{"model": "contrastive audio-text model", "dataset": "Morse code for random letters and digits, with fading, noise and interfering tones", "train_examples": 26041, "noise_aug": 0.002, "n_mels": 64, "hop_length": 160, "input": "log_mel", "spec_augment": false, "win_length": 400, "tokenizer": "char", "vocab_size": 41, "loss": "sigmoid", "embed_dim": 384, "encoder_arch": "quartznet", "encoder_norm": "batchnorm", "encoder_activation": "silu", "encoder_depths": [2, 2, 2, 2], "encoder_kernel_size": 25, "encoder_stem": "single", "encoder_widths": [96, 112, 144, 176], "text_encoder_causal": false, "text_encoder_width": 128, "text_encoder_layers": 7, "text_encoder_norm": "rmsnorm", "text_encoder_norm_position": "pre", "text_encoder_activation": "reglu", "text_encoder_mlp_ratio": 2.67, "text_encoder_head_dim": 64, "text_encoder_fused_qkv": true, "text_encoder_bias": "none", "text_encoder_qk_norm": false, "text_encoder_parallel_block": false, "text_encoder_inner_norm": false, "text_encoder_positions": "learned", "init": "xavier_uniform", "residual_init": "scaled_by_depth", "optimizer": "soap", "beta2": 0.99, "lr": 0.0047, "beta1": 0.9, "shampoo_beta": 0.99, "eps": 1e-08, "precondition_frequency": 16, "max_precond_dim": 512, "one_sided": false, "adamw_lr_other_params": 0.00077, "ema_decay": 0.99, "steps": 15200, "batch_size": 256, "epochs": 149.4, "lr_schedule": "wsd_sqrt", "decay_fraction": 0.2, "final_lr_fraction": 0, "warmup_steps": 760, "weight_decay": 0.02, "adamw_weight_decay_other_params": 0}
Rows from block 4 of the text encoder, named by matrix and row number. Rows with one number belong to one attention dimension. Each number is 500 + 50 x the weight over its row's rms, rounded and kept within 0 to 999. All counts start at 0. Numbers have three digits each. After the name is the row's rms in percent of the matrix's.
# v: attention query, key and value (stacked) (text_encoder.blocks.4.attn.qkv.weight, 384x128, the v third), inputs 0-127
# proj: attention output (text_encoder.blocks.4.attn.proj.weight, 128x128, transposed), outputs 0-127
v.28 088:606524503469495466412465478463406495506533461528457487598454548457408506509517522561474491574463557454558477572571522470402578587460570508481445507460499483500532496548516500522487544468477581415545455477484508496510485439545542556495447469375438599452397532490474498627573500425524539544525462553473501544475478474573510523543473431438511467596417466519546510484392503507427459528571
proj.28 080:492434455530509441453586546463545467443465519541549535477473442459549432505484430491555488507540457516488550464503554548580421382549474581539452557445581513524550483483471533478512449488526407650448450568488615517503510545508501548580637500498563484532512505480495558483426484442461451435462505580513502500594489461560407466481473596524415574502479492502470485529547480490575504442434
v.29 107:485530503544519530422528509460462432507542503545513456455482420454524677561548529608468510496445531522479478553480511461481533445496538530445548393500489511510535555563583450453528454543495434505462463468427589566489461586449466489472422351635578468505452453548467536462430448480503503476409477446519439502406498578556508475517433545473492479473557499543465490490509574534503500567495
proj.29 110:523556508479538531539536513567447527484407550540464536501470597564496470534503407486540539510491426462527560426579458541492497520443534476469485520482406440554463428460452569432531619518484595488468562500549518460523517341516546504447580607498511523503505429400535497553545526530490546529586563566484547484530585568528588469508454506493478524505407543530550512533416529409520543494541
v.30 069:462541483451533490542465543488469502572464535560436504549537550480528514481550466561502532357486518462491586519504511492443471481491508651482455338516495587489473503474518600463496391523620524485501540444432464498526457517475553447493532473418485408511522419503423456507477513564459563434455443506574464382498471548547489529517505552572395563486542561462461536544455532480495467463503
proj.30 076:531507509517593530468595410569467565455512513490432461530495557536471457534501431430548495659513449390476420499471543500557571544484499499551468602473533433532487471523436453486496560501476446523537426456599552520492576334508527557510514454502503450493409471584467514471472572515501526552479480514438489523460492545469499413438479460482498522489489389470503462514601488468472564476573
v.31 110:506443495556600530543588541454561487471510558532513593453493576508539452480439464525512504524484460464575494566463524527551498512596532424594496504418467419475492497481532536492583472550548394558531535582615601528545466474447466546432487461515546586556489544569460479495456512394432505407485460490562535538488516489627472475487527526507550453511599397486489487491496524528548565554538
proj.31 101:535539415464523457534464523524613537466458487554533430609439497430550486520504494478431425442518612539432426456483493437417537490363438537409553515545542538493435519512501464486497368516500495529547514469384511504523545450497459412468460527516502496413458424446569525521495442520540453539556562457601581527420507484488573529498415514486495549502425502499497525481505537438455465451486
v.32 102:516562457558482472598531531546535487412547470504502457530542450480451520502519554498501431538527484403398476598487470472497609519563419507536528498437512558468570561517438469478555526556528508445472465463467601548508608493501540548519427562441450431553407510510489444528536518423467554499476532556548414467503473429440527461462517400562605411498393448560514516465465501443557451510530
proj.32 110:484472503498521536429471468442506496560392491505616515448462480550475399468517443463458471434475507460503590473526517584548418433433483484485466430456514437541469463465501564596456476493534491522562511547501491516515423546585464503534481511570586542435550472476568561450411511506442469417599391535460536341526503526468461509535558520483402574561521482521479530497484552473559497590504
v.33 104:541570467524472458556542519505489519428529563534480482474529566504481483458487565517562567462534557531426463418480578515571505560510501442588429499422537517491442521438515523521536524562536509433509597419425568474497432557530587509544443439531452476597525519400465503614551466478542496504549609572519489432431578493501487529520338426518451483473559553450461540535536550498480478550483
proj.33 108:390442475505509546522536539547435518549478460456579456448581469501493502544533400524469434519408443450569519580550457470434462539531583523536480464572469459494520460497516452476546460599465511485456451495471485416531489470461455554455559469488469544450445517527604440513452543542441562523489416352552521425502487487397442568535536539527510515505485431583532437496607456497571525442441
v.34 101:510539522498415397407589565531485498520507474485457418540515427438477523487501546442531519532503576548537423518539461463527442526493421494525444475537502591536397528419451482487500418485466505465513496534477591517420519564571581564479504492478495445550430383488542579528491570518558447459573634480535533549560527484445418449519486545525481496627469546451438512474497517538463411476508
proj.34 099:413484537448493565556461425542507537572481519572594460529514495572520499518533459536512521480586377468580665501495479515466512495463549603531540436436518447470544549495399435518478516521430585473546479392495481448504448428474531501514489453489482520513519576477424438437436451469455559481457429553457485373427491528494548444512543440500519473462471477575549469474526450539475543440470
v.35 100:530492512449425519543485510501471525587493477457544485503580480608484568504479527499540488496520492435527547533543536489462575416540496563443575448566429476509510526563510464460418479409418486570479529496372424510462568585511554508474423493551454513549530512587423541483531565425493510586510421576472448402434505497518539551523482496531523474461535516489536633563475408465432393453500
proj.35 099:500475492487430483432503565411519530518528524528466512551528475400480507491519433481527486522427457505557503396489414498567424500459535394544425617437547497550490459462463506523554569578525591457434408569584555517575391494497434433490581562424575528507513508466487489458545561553518464506552484504445549524564474528510464418497475482454491493489443583486534517518487525461610524596570
v.36 088:547552497448471543513512513540446511551564506438480526574530519492508475511503507471548509463573467407472446513558544440572535458571521431517483500469516463601504518415471506486525456561483405540555501444538541465449559572525540340498545530510453587556494481388562458488460572549474496597601532552426512405515506469419475457473443582490599526522542554500481496555418411492489502452425
proj.36 081:381491428586428453400507513513516535525575455497468465381543537474520561593491496522544481464510480576592517534475408497503408469471488467477541446512623415552460472565493502540487566492453569505403467576451497427519541531487445485499507542508480486477455461515525464532514402447442567462464531423464405504498469425572514419503558453545420511504465550562535546472603474465498545469526
v.37 105:437472500525572457512529516496547473427502564531442555534478497493527502544504580566446561496416562572524483518541537452503475508484526445638537632531548440512492509546525595524599555485506474567471551540581476482514453461487516555526477468541562545507439486497493496488565513508448586513530495473465518503468476520672458423457573624413529541464433535418452514463527533537573476596458
proj.37 116:457463523504466567527530483428489497430479414505510602572476419438554449496543398456558425415462482516438495492579503544496484503550485566374490460468470486479502523534516467477478406456519534500571484486510591432491576561490455368553475451526445409490513497491541508544525488479618437474451536477609492564493452514482514577538378503581540543519495504413545483519494449456514505407468
v.38 105:464523535540447429525517486537446459603467546412466517502510415434524468550392423523533527524520477478554490532452485455463546513505485564401522371546464629454432550444423533522457512547500468515511558594422482519452451571443484456466431507482475545514489440520526533457405465486531538608493563500504450510515532409509476434419385460546573501515468426448562486535518516508503544441568
proj.38 109:525480437484498511387483503614482588489563518529499514435421575538514534501578466488540520481535517443606581415401482481392537532443444458543454513510545369573499532537425491481605530499490539544539469518519399450588475446547496552394511452492507475463511515424463489516564475438479576533500492475479522380502463501457520465509521546456477451596473535544466443559475544439460528537471
v.39 093:532515443518472472455444502602431445531572470461436518455547567383590493482512457480514566459411493583473472506570555482523532486470585530489395468523599543526496534504547529513531458595540507392500542543493526508504422487470516474538430499413552468543402519432490498590538536476497587500491490540449501504563495482502495503514429537462402519550495601416557464487403563557491409421489
proj.39 102:411459527574551487452587523519496584503484492439538457494497512580440486573504427524508409573545484417582535485511472536511524489528427481502521484496485443508584497511449430499491505498484548665488483391498472546555563459532524466585576459536447441473515503510541462527471528573428506596453474471445403514592541483405452429477562571532491471440532439505515478417527465475476489386441
v.40 101:441485392475524565446493508533452460501404490589474530501578518481459528483482473486496433461459568410546480578482392501537522455549455418493510491583433497552496536490485522575561417416429461492543453579615569478452542566434516518492513514555517554543511563536506549391512517509547438503479569479438503476502478449570384436490505561572479558565435493502432548509510571547441477500418
proj.40 093:490492501518417448541522466457505510507479499451542666488465539553479519495504482517615552470442518541499554467527550482507495513379480565446517482451624413468428520532417532536401540423518534454460428554484444546421422479568551433522460428576442482471540492458440409509524445486523538451473491519470507560528468540471580552561487463447571540445486572478555522517471484433443515401550
v.41 093:544553394474564439425494527560425541574473482488455492434443454509572500486560562543521595484516412572478394448487556541515420539509482446355544551545506511503391565500531625432497500468429468474496591469441441505460525531489513447485512546525505469495456496496451478439456512529582486509565537496511502449536468410555487484422436526464435517443509545462562484549440584529509582502447
proj.41 095:490437499494489488551560463488505425473577460428497531541520575544533552540470413435573467464453480520593558493548505431413544559581487448533432456563457526456553504537491395447529584450456552577432454427574499479559451524557541482428588463559443436517504475532493419520531534484408518561399484458498502572517475534463511523525529473578543511604488541481467401475474428513424429479498
v.42 091:443475563546550534406498436571507559526448547468583473544455520469445546534496552450521439522485530587599501495498414431531453371482490619466483506533448513546405400501493377458513531535493478451463525573495480504499487407455373556541520555505470601427448425488547510452444471450483467491424512459520473490564443563481528497532473488535474478530541580576511509461496453581560495524495
proj.42 098:621481487455452520540530545408415549446485544586540505547562541483567548483539491530454582425538494474540475525437539521533517523520432443511550566486439509474582540443402500505483479443502516540569592430542501442451486518526570560516494441385506481583521464478524523501579515505565508560585524624438542522475557369581578488411495606467514546486529470481496452496480529506463473515476
v.43 108:521461500550543555466493443417499479608489533569510532423517561496460503483455517493480583499439403609538505585577466508500561516506542545492574490564463399430490486428464443582651610516526545507523546481568431515493544428482408540502488456455558524470560543460529473449438503541419478394456506428479505487505561498478485503528507486617543507498574470531442444465523455564470549533507
proj.43 110:546500378600525526553540599444492478541497510416507522540499480572585576528491514485566488495528493530503463471496527465431453495447490562490533516518496544499488427513579525445440442442467444508505502494467512523471443513492588564575464513451450575568493494506546517560587642458487397564565563501621523544451468551515636475432422525472445515471471463443464524487477553378496535501512
v.44 085:425546526553504457453534448535574584450596427494483455463559523423495440532477483466512561460533498509545429511441481515555597503509506456446463441552468459482575497399524484480480432516496449496456495501467523472467431498534421586525573503574479509536437456463472524541522547542459578478504518498529455509603456499605561482489505449542574632395532545529585429575560610501413471457480
proj.44 085:477357467493513492408451598485488523485476562480492509522512487491527628506594496611439516493425492512501525502525458552454442561426479520542515494440495503493539583576440507509503513607467573528569526509593529393486597493453512413531455506509531467444544562538541515458526545443515400575515499555441406440413494507451482513527514497466507494521456481479448510434445395571598512507487
v.45 093:458482453435528475597456608533437521564557499446503433489558458498488490541496570584541464404484504544423492511499446509446481479510467558585546497525458481522498502485513442435541543478462487475478489513482470533524432570520473481464540463623544456434462496528578462555516361518460500435519460485495491485412512547400531586443597414477550559511633528485445528508577417507509534488385
proj.45 092:405610564559496493433494439490523488490416514501439512483440494499458521542505468438489532527533463506494484509475470492545420581494660494480529543530442494418517483516553503487457473539492606409491532493507518422499573461459512490458403552416484544523523540478409485479505623472496493553533557435516515583542421561503418521556530480616535475411528427546536452529517444475500494577618
v.46 098:522506599485481478417436420439559473511574528536595561492432508556500503413541449577453552494536405531433462453556502470439531434568506545512521496572540416384491493576537461586502532494558479566444433435520455516423572473524501509568502514390463506498378508502465410435422482483441527567519524478531540522510460545539438563532535468468490564419441458499518504523529520509531477537589
proj.46 108:477437525581552578513521570505487468510458481568445470502519590471482491465428523437536465497457560501580437472522491534557519490496469476502413558459452562558403495481489540520546494460547431467510475510411524535512500560465477524556523504542538378460493468481513653567477548549600493491475490449551524590388532444483501564434372534455536441572532511429476571544461497548569430483415
v.47 109:404524441523503451499527539516456555494442581538503506518459425469420533491501509432418558474485505589450466600534491444494430414554498559384478543544502491457551439502436478526513455596453399575494542570426595474411504540450452486397473538486493475570548490523499578535395543525480529517525493442475437494644475483564489514537518525477487520493522404544505480525414458440510550537477
proj.47 114:533535469487492533495523495540471565449573371548447508521521527473592618461482448574510507483539522465585610482539474481496551464446498479532568542455508434479474496495574576498422503461505564479491485456568521597535539404521541415524399520508548548497607526535535473493577519438519525521496550585469465404427535570559571423521488464506495541580528564437496518525508642495497520490562
v.48 105:555529462602537444446506474471507362493512559556542567485432478506462558508489528496540461540517511477475502564536493407416510516558394503620426531539506494468452452443447531531554555508551554570510515477503581504515524446581553438585543498536480433477477626462525537504478535580423599475407440492504445490417416585470514558542593528484452502454544460483486510477524474469562447537536
proj.48 109:530519527502571528608484550544472482506416433450478472436543498481509466488542458511459489454474597463436491429541511520540524488486520473478448473437511443552545501472640566567423634487484408483548476498479528534498519440442514533507464566453489520486550380543472562488521530562596547552457474468582627567532556441457509474439390514453419504534507516454499429520458553397499544466522
v.49 095:483573447445532466561498394538531543411498435519463394524532541444527480439600518525541518464522516482521546495495563540524582574513510570476463499512525515509475494465546584570523420447595551538471575497506534519440556576458501595445505584555481528554563486474354429425505620516510498453486522527481477490500484473500437557393476432516459528547520489518492519576528553431403450451558
proj.49 100:493491456499465409398511537531462427620517533444544618521514556528386465499455476498463467532410438546497422513558509462497488542452443469527479461507480543445441531554415392486427592482457468442500489468523474502470495536524540542497513439528505520478459526547588495581426445495431533494573509548533511404461498513371453419501581429433474438484487555536498491465511480597586490524443
v.50 100:515601489496529544518501480427484514518492553505483501508476459422514547449612499601468497576492483487459551498501508539493433418486531576432496363448514584557454543525536516466516483485544435489565503534343492617476473533461472511481435515454397585558447539577403436435513522451465477542466448498566409430517486590515474471559510547500508466427492505469515567493524583533495454574474
proj.50 096:527454514504511480476572471566537589475451556616530468566438568506487413515477432403484608536506505464506482461521513452542539561508396487543450591565537436510445483431387512450568484454537547527494429477660522438538393396516473461524589472539545538455455386499528541520432581482527526477512548525511510542532531448483488473469442487461540541478468467470500482446470479491542552489549
v.51 093:407459428509572526466480445517508529484483521604407513446444550579564474506482523475478513484494489565546544442506442466568485555462537543473494551516557467541477474442410567533516487488479542512458518515396467398542439401505465467412579522555534508489494526498476452448496346412462463596471465470534517509559509503527501409506506585506453460494592507518427353486462528504417520534428
proj.51 098:585536468532467473547522484528465520459536515382490545600554525552489483522554447502521579513562482543460425535453568505436483469542386474505547483545451490449513560558554377469495512462494454572502486383565440595478534472462577502550399437523393493500434448586421435553516517493533539502535603512500532614489459490506529543464471541555541584498534448514520544419482509530499528432482
v.52 079:537485516542488553506608455428468479550418574540537568390478569537552462512595455559549562630529471576546563465488510510524511495600466505504545407510446508498518418556483529392521501452383460480476490549536553454500543603457439449471490563486541453452451569485497501448562436423538528445480515533472471463445562411563515477449535540526469547481552477555527551555480551478490552491565
proj.52 082:590470449462530454537447596501531402398535525473444557572472513475474584489526451434464372448510560441466415434464432511452492497435545444405502537575542495495466626483517569557505568609551538521530443433483478545472399458518511492481477497470472507572494419456496516524574555532442480512455448491463546584603483517452482449475464542493457538486531521494417434498480454529480511546444
v.53 107:613512518506499443564467482546529443465593439499547504501618497534511493499533545575537458594482485437459442493567537457550566539542513392549461630495535549466544590499525555501504541533502453464505455522508513533366507435539542528473560425459433473523515501422586427505500540548424540527512488544439540568488456496520502480502523408455579549544486482463484472484467533421552395459387
proj.53 109:397466538545502544414421525439506523547428439511499408422477443505465446473438472475465507412488560477515580470526489506482477488548424502540455456437564447458474463522512464522488482600547490484492480585409557541553544507451435486552437586530502512454527500517482552550385391478520490514451445385544477563547569471444391550430461519517391460519462545487518551445533409535518515447515
v.54 113:469462461458597512441428520496568499576574448513549436495482502436488551479499578529448458544549535552501453539497497502483510487367548556456523552533544464479464580501441510554570541543552543497460537509521493490565490534486335485473558535506522477517441477449463575525517501462477384524462532424474575425399485505549497499495393553456552506477487556516556525478499434364397527595530
proj.54 123:489461462513373445555558510520462535455452435475466527506462526542544552574495511533619631496396543592547519461588374464475411564589459476517542480503417495443512443495480470406487452507448453536504634492440472459425507549535543512514512490456498542501530491508490444505528468436544549447601593584529487454552455542489493577467464514509512484500478499478515532509462573557572551512523
v.55 090:511528481501533525517496500420508571496468491573463520485505501534477477484439358530557472472459553428525504449490538543462469590473488469623525553483557428522582413387546533503598527443517496547516424373491488426519480550465482464445525545453541451465594458469475486610492410555562567509536453531552540574487532485485548434496513473441584529456556467456428465572439547507462559565475
proj.55 092:535549513574521496492473523523579424408519470476460500533527436494460466557540615499489479530528493609412487481468506443491509432461588585419506424540526547444465538560624489440473460593421486519492570560547535564457477451472516589507549450615489475512522617512451537508478535431466427426498560466516473509453451584395387520518536476518471485487497558508500515459566455545534490510478
v.56 114:458484515545449488445532511523566432595475452496511440470544458326456603457546558418511457484503473448443541543446531495440435480488423581504463521516525592487626501553455504476444473549483449453457525470502545538498423460561560508561528470522472486480536484507504560545450607487493548424384466470566519547388427523481538486475481498564456458502466476492583504518509513529635530476464
proj.56 112:580526566417486544586440472533515548472428530450537453485475432680483421454454509567446468461496528421440534462566502491570586527501501497484450433426474429514523542422534528518485505507534512461488546536471431496500548522504448531375510544426543520485530443550560542419501457534519506559537439432425550389533562473531567497535465543455553480607499425477526423497463557495474482548509
v.57 113:471469478499440542410484371443510492549475519444527536492542447527503422476512473531515457567580569491533510446563524481455493450516436548432467429493440481496445406509533513469399442515532546466494610479530478487468458539625418546509492508498467527506491572570533529445440519493523431571497486507504523514559457583458498526480509444483426551542537542619553461621581529608459500534620
proj.57 124:560491526468530460543498600593504501485593533491489494543486612484536555452482495469452533473447432553544413496435550474535468510514486414534482619518541558519492624554424459527486508558470420550433470444420499441510537497460524435389488491464536542480460521485483518471596515477467557533494532529475567480404491358547549484511543547455562450483515487501410513408423482543537508506388
v.58 116:457535501484457458481552434522492540384429594576467502484439505510594519489433414536443585508384481500599468517508466436480513458515469502459551469459505605445524471471462502557525484560398527472439522552553518478424552464530448490527520542596551407538541415459528442441475512579552556460547606533512420627487474455500487488416449546524482519535479596477459474489504488456476478462522
proj.58 109:578495453585515515443374524478442525596537477475521595471573459477460548530589466485533468472543457477429571504466550612487548464434464481429479466516476437490487608568486532528470542484510564427550484425547511513430480540481551541519521472487454544509542579542568506591543448561399473523469414500508489398489520569380537490520539434474450499523526523449472460534430541484449572444432
v.59 112:544586568540399482492545491423576456520483445515541521507470441484523539420486428569536612499501578549506399473483450497505480444470516506447432446588534408535442566512563455484545504483562457551492422474503531567435503497434551474499394496417533475538488486553455509456533542535577557488504509386590515484512541471532422439527474494487506558528414431541414438512447549553434528523590
proj.59 121:531491513483576567538563504511520419450487556528531512547473633472489486427490465514431498571499447445465568442582503492409560519397495546478549542461472563575480451481485542509508540451475504412475535499475507503541410423511489507546564538659497426546440479455461483523487483420503470455528488563607522464441564583473525490483513527447466430505460605460599555527504528468567451470405
v.60 090:520439495479442483509530529446495550472417484542546491501406467506483509540512464558461480472374532509506558508622497536479484558509503527557529441479483575459528472570461598451413494525588481549506369494580393543519576528554486529429473549443478501478490526552465455498530508515529543435551485426482451606518508625516469444445541524530482437587518503554440517498417478405522439395554
proj.60 092:503535463544596558463385456518614417537543521506462479447545466466455401439430525382498495537600480476483516484519540505610581436506470532455506531491420559487421534460572467506438456446514510453539545517518555600421452534512537509532491533503545543568576508477519553481434403543461476548472498587511547511402485541423470488506553421481491431523470448461435531528450512496519528603524
v.61 098:472484504519517439587446511551530589469474507402461489511534559568527481473419538489510472484482445481579463577542496478481522483511481577558511525479502473495390562501506489586518442524484500544435545498463489368528461543415535412465546462532538503554548474526463501399425497451482488543527645526391511478549444578641462436539550471548507435555489541548499477519567529430506548515394
proj.61 098:488499515467479469415576465520467598552551470432524472551443439506538529539562398529556489498494499543537525557465383549488420408448478453542494525543498545438548440553461475474589480486403562479515553458555431636490489434541467491543432503487465446435452554519422490559558429539540654455520471505508525434413524522445546570443478521519513497440553500456501533444519464569461507454534
v.62 112:537508518593444586487458482449522455495520414518470518459515550532429493438516431525480499500489507486490474516588563584451517536446662544534488533520533484529523502507457470476411505466576448513555492449494578505587468472580491566471494486478445471541606575633509539521379622536436374486486476536507537553501522460566517479567444424424460474473512458499486441578500460497519544458497
proj.62 122:462498455466480513540508504558605419492487559480504459579474394513523383504383639536441455579514528557481551481483480442484497470501360470554548499509455516482459463503553488531509454557438500543486487545488524578425485403387522470442474586517557569537409479464484436486542483492496549442523541429588486513429600525472481482516508476492563478527452524511459577394488511499516465457454
v.63 099:567591472518509573465428554517440409532608546473540523484467464530440546466551543437429480433509447582498462503490452551532535357576472535467566467491501432508445586426519536516530504528501524565460528494473514514466508485530535527499499499514459428607495529522480557527546623467451554422381403480551461367525522520486510532575477487604528526490501480522502531515482475551575490403478
proj.63 108:442450480546505530539612505429500628577383494519531464523580566499548461484490430539575507527389628461550495481499522417467499539463485520530523457445587413552494504451516540519565572482528505462540458459514483502578483494482447472505597484464571495484498403502551512489486568554577471551523505517523484466489437481508537486379483472414442456490472533390532450501551465381486443486481
v.64 109:395426468584470525543554586537522482459485441474497446556461559476423539557573589516597542487531526487487523434420490538483511494512469531429522533516602487479656474517483442495529525503505590442584493454551555546542512488613477467528480520492464505481519580553508427477495507458456468506491407428526609492511473527537522521488408539521574430537469486445472562558413503464493610570460
proj.64 111:547623540465462464591501452489518574512529482543515468513527398499553479451436450520449399512447472433569553478460528506594515462582594459535479573521433443570395524519515522495574511556584454512521536501478451428470442492518458445432424449444518558590457447465479533505511603507491438493493617624430502483516532487519558499456550474506537473512484508566578418536505529558457474527501
v.65 106:546410496472493477507556577524526438477485434494494456490489530475593582412459465387459559523492494383523475537428394457516435494493477471515433444429494520506447464556495525508429481522547491473467510504566522530456433485547543566510474409600513467507419616530532480550401390484430562485436588537502472532461581527444487535430530551476502488480501463449479500450412434587452548482456
proj.65 100:484582457572491503598470440420492475544545507473508474442526446530495460559559527590638497484437512627498531527530617466503559493479540593471491591572532612513449519443476424461478465420390485525398467495530489477513579500427470508463478506466440471481561441495485535403537498510481495551524421499559510429512446393518431432554502468501495461528484532515518504500595545501502492532442
v.66 105:537574492420508508498593572585516517478538507513500430386484454470461597538494495566465486437509558491478590576479616510466536561549507552452524436511507517403512479564585465508520381504555482598502547563557461500447473551496523511597509568533547454500509494511523476571540460501499465480525579470551433469489543410520521556498488563458491526576519517495618458487540423583434429463576
proj.66 109:537472475513499523589470528481436504502534557425574457552448560565596416509461516486521551517467437557473348439525423474460383558518502482462477550463438506520449536399524462439482547457461497420482473412437563489554541469445493411488506429480479532509504588518482512468426458505563534434542451498455541513557441542454505585463480511465502500511489537455432585458417564485552590500398
v.67 106:444509563542479467525543495505487501560527444557450534575500541483504495639379579542488530531416526484486478396580451620447546511480476495437557472502464449495492528478547558438519381457519521553518534522546477565448477500493513420557511461476528657467557539543473405434473421438468517547531479471514417492447497500460392425542482448524460538454509473463520458550590508484509440516452
proj.67 102:504570442531545549431464521549466546430505465473583454577477466547478543451641484495447420454483491432493533554515451485539520606473515504530490433518528524499525399543476537506498561523504437562579462512483520481483428407476534552474532642639519450507439493497540517585439556568574507508475497466490527567592503482555528591474499524436510467435521551589505470522380507498461475452532
v.68 100:475511503425495503474494521421528483492475459444513571424456537507527493362463490457545460537493451380469459547546444523609512483526532518506450414548482462441467478484504495441551482457481502496495540469451427478508568537443397471522501444629517489508384497529470537375458472552497355514555488494528462497427499532477525478482543537394492426383483570552516507599524555551469551488528
proj.68 098:513551511539561530546486474508525536498561551518477483527535461573379493589454509529439507436561531640440557521532513491434491502453533488517431546407516550462540491425522455504445537412472469431543552527567476563546469571592499483545525482388503450527503481532495416541474524398549608507437441427576570501469461490467524464465540443566556528522485409509456545494531501485617490567431
v.69 096:535594487467429477549471568487404463485528510548529476475501547587460453515529497486464447485578466532597445560457554538451429518397524616467519496447459465411543487588512488527537506562551486457504496535478513539581516565507510495513474499602483495437525504507491590463459456386579535443413496448563457459452500497472504450549632409463531559588542525432528512570550575474537476453449
proj.69 089:440461542591533495497574510485568515527480594521500469386523445471452500459463600534594517463535521526427519431505411435522585525556483437515538574601504578552467565465460507563478497448493578489479494482530419492477456500406550493498472509418474469476547468495530472483504549524478498430529583559475583463578499561488463604472459479581524514479458505453465576436392405569464488440571
v.70 102:536481516481580585526567557481505497488538539546539586500475455407498545456511526433522391489448501517513540470444545493384449497508532507613492401500510543510597511456511479421533513508568498510526494573489516516514524491444519462537593520520503513492413524515548543492415535492414524444407470529523402517437369488523374556481574538594565408533428512505441534503525512441589519490535
proj.70 110:425490579540423448556525451593579536469434455522537435456515529548496436526493436483503603571573543531546464553570485387485502494531466475449565558579423512471442574462462466619560531514456505417455539538501448457491466515523517485466455517466451508551511503552501506489537508459534409479575516518470636497590533536486511442553494546485408595576504469570563491522529430550422488487540
v.71 098:527499406515544528644551485492455511459531517577513471491512547427547438484508508459546554456535524573499403547520506573518424453517582453464495541583584533545446490461462544456505518460520501449475541457545505600540570418516498561474595453551473454548543514437493533454487478484397389548511528503542613562436498500411543563522467441449432509484489504431439452505435589493467557555558
proj.71 088:574533527498464450457471449529520556512504472514469460431457467581472516424538608474568402558460531504536603434464525479538584558532453522590499477425494442440431463573463443542547408400473516466573498474390528461468423544492466494480475501535527530512569420590481424506524591533538565453519530461480432500501514485528494425456495572465609464502578510537498539450519393534512533435484
v.72 093:482521474417551531629526600435469455545538574606483561597541628565447564490533527441418504512411479482531471504572456360428510486457483490558451390491464478509551465518512501422402516568513500502413477536446540506494561535524516484562453432538476491484507542515465473507534434513477538437530436515496453533537526498547459451419562444526499517430451522505490445570486517590564508486492
proj.72 095:435577620582436482490467498565582442436484430517613475393485470454503483599459463517534497524482462535463583429508536516565583416470569507425511616575537541492558543477472501474474545469470553489484493515526488500475445473495535405405503562529413467534461447500553498452448533516467516506502577398478553437533456471475497577547460504498458478485582419474467491452430499444416438498487
v.73 102:579456575435433490467574588520431498540387519548517469520498544484522454506462496421408514539462465498449550499442565463480481443381515437477478571487438423503423404505545584517543493462479496405485507464551494562432554524538539460489497463494563539520587560452487550395510478519466424463535482528568529523461497493459507633528446566445459583480525619428474489518477474477544574506508
proj.73 086:408520401507514428563454453549590568407578478500496597506474492528462621494587536529597443468495540500504498540492421490473553543564516515589497438448483583470468450511459466473497526398544541559500470485406512439535505495424476583446508520498486516494483400506549467591444496509521478501427504416512511419518506534451494366518449473559568439440459423461545526532508533575498516516472
v.74 106:456463436591539410532531551551511545483504508499527497437506407510524507484518474497527572525546446541592488449515459533525489494423511533501502534428494463544406469536403466520470548447564518645511395440550542531466442443505554512426431568515552455487509539522466467524540454580479576453449460459460470480562495452582494439568456476553514583639505576548503484506485549470419578596467
proj.74 092:527477511465420573422474504365403452594459498463495472497492539451508548512528533513500428459464489441510509533517521467483515469508460439483503474573458421516480517503506511459528469485423543415537499484458484518581539543485416543586566507535548500568610498438520544481451495478513535539530501527475507566374402397461531563409449588506560410465546524476564546469503487494487398363564
v.75 094:536491491456547573449408448452432413518389536431567529552521543461522498443578465488441433520423497499428456545532525441477504552493436427498540629523625520471423483430527443494499486470483532453468432489540487490501473474522457435464445489576476520426443538431501492537508520503476622418485575471428446463562431465511580451407477496461547565418452451521500463452455455496520553538484
proj.75 084:427454496483402423471463561582557477550591469599485494497468438615524520546492477453512449497541454530487572509488496570585549456525517530493420319443404555574575470501517476505484573477556465563430535435455511533494531508525455518467556540523508541540565432546473528450535455418486436542509518559519445527516531504485516526621496539549419434458481481487548501520508522543457425556431
v.76 089:439465532519509473444589533512535492601457484477484501480476569475479547542522561440558591495383545470531493444535568444587525508497491437531422429501468490542534501511458429598446497540431552449607507486521531509510485546505490512442489427538432471513597573409505448526405381522419472513482532559490523491542408434503476636414500481524417489527542391470514511533474497474449471503469
proj.76 084:434528566449486499621486516358506467505575532442415498562501410448522563475571473554471453518569518521480490566455487605487539494548530482396570603509445577546468523523517556471455398486516447485416481526507495486549539387536445455517540528499513487526562482562515540447528467539494503535535579489496518464516490487545470372580519507428532551510489583582502534473583492443583480543467
v.77 105:584542508463523507579523511570510533440571551557514575532451506596427502493502520536400432487485606458477516449495551468551509356539509481467471466434383512506539487554520494529477404537527478493474527503453503440549427498435496606446436485512550514603495507576465504482519468524574388529454470567491505505466502579476467581542460506628527475572570518507472522509457529435548588451536
proj.77 096:459530479519468513522543465553546560515398457475561516476520497459514448500528492449551546496517526530530423518485405527368428672435506459564576528536555462411428555387484478448575560486442508488535480591540481488416569486491613405540508501530443466506477490518554511542448523531507490441516472493490583458515542503471465443441493564397433563458459443493507481497532500575529415456494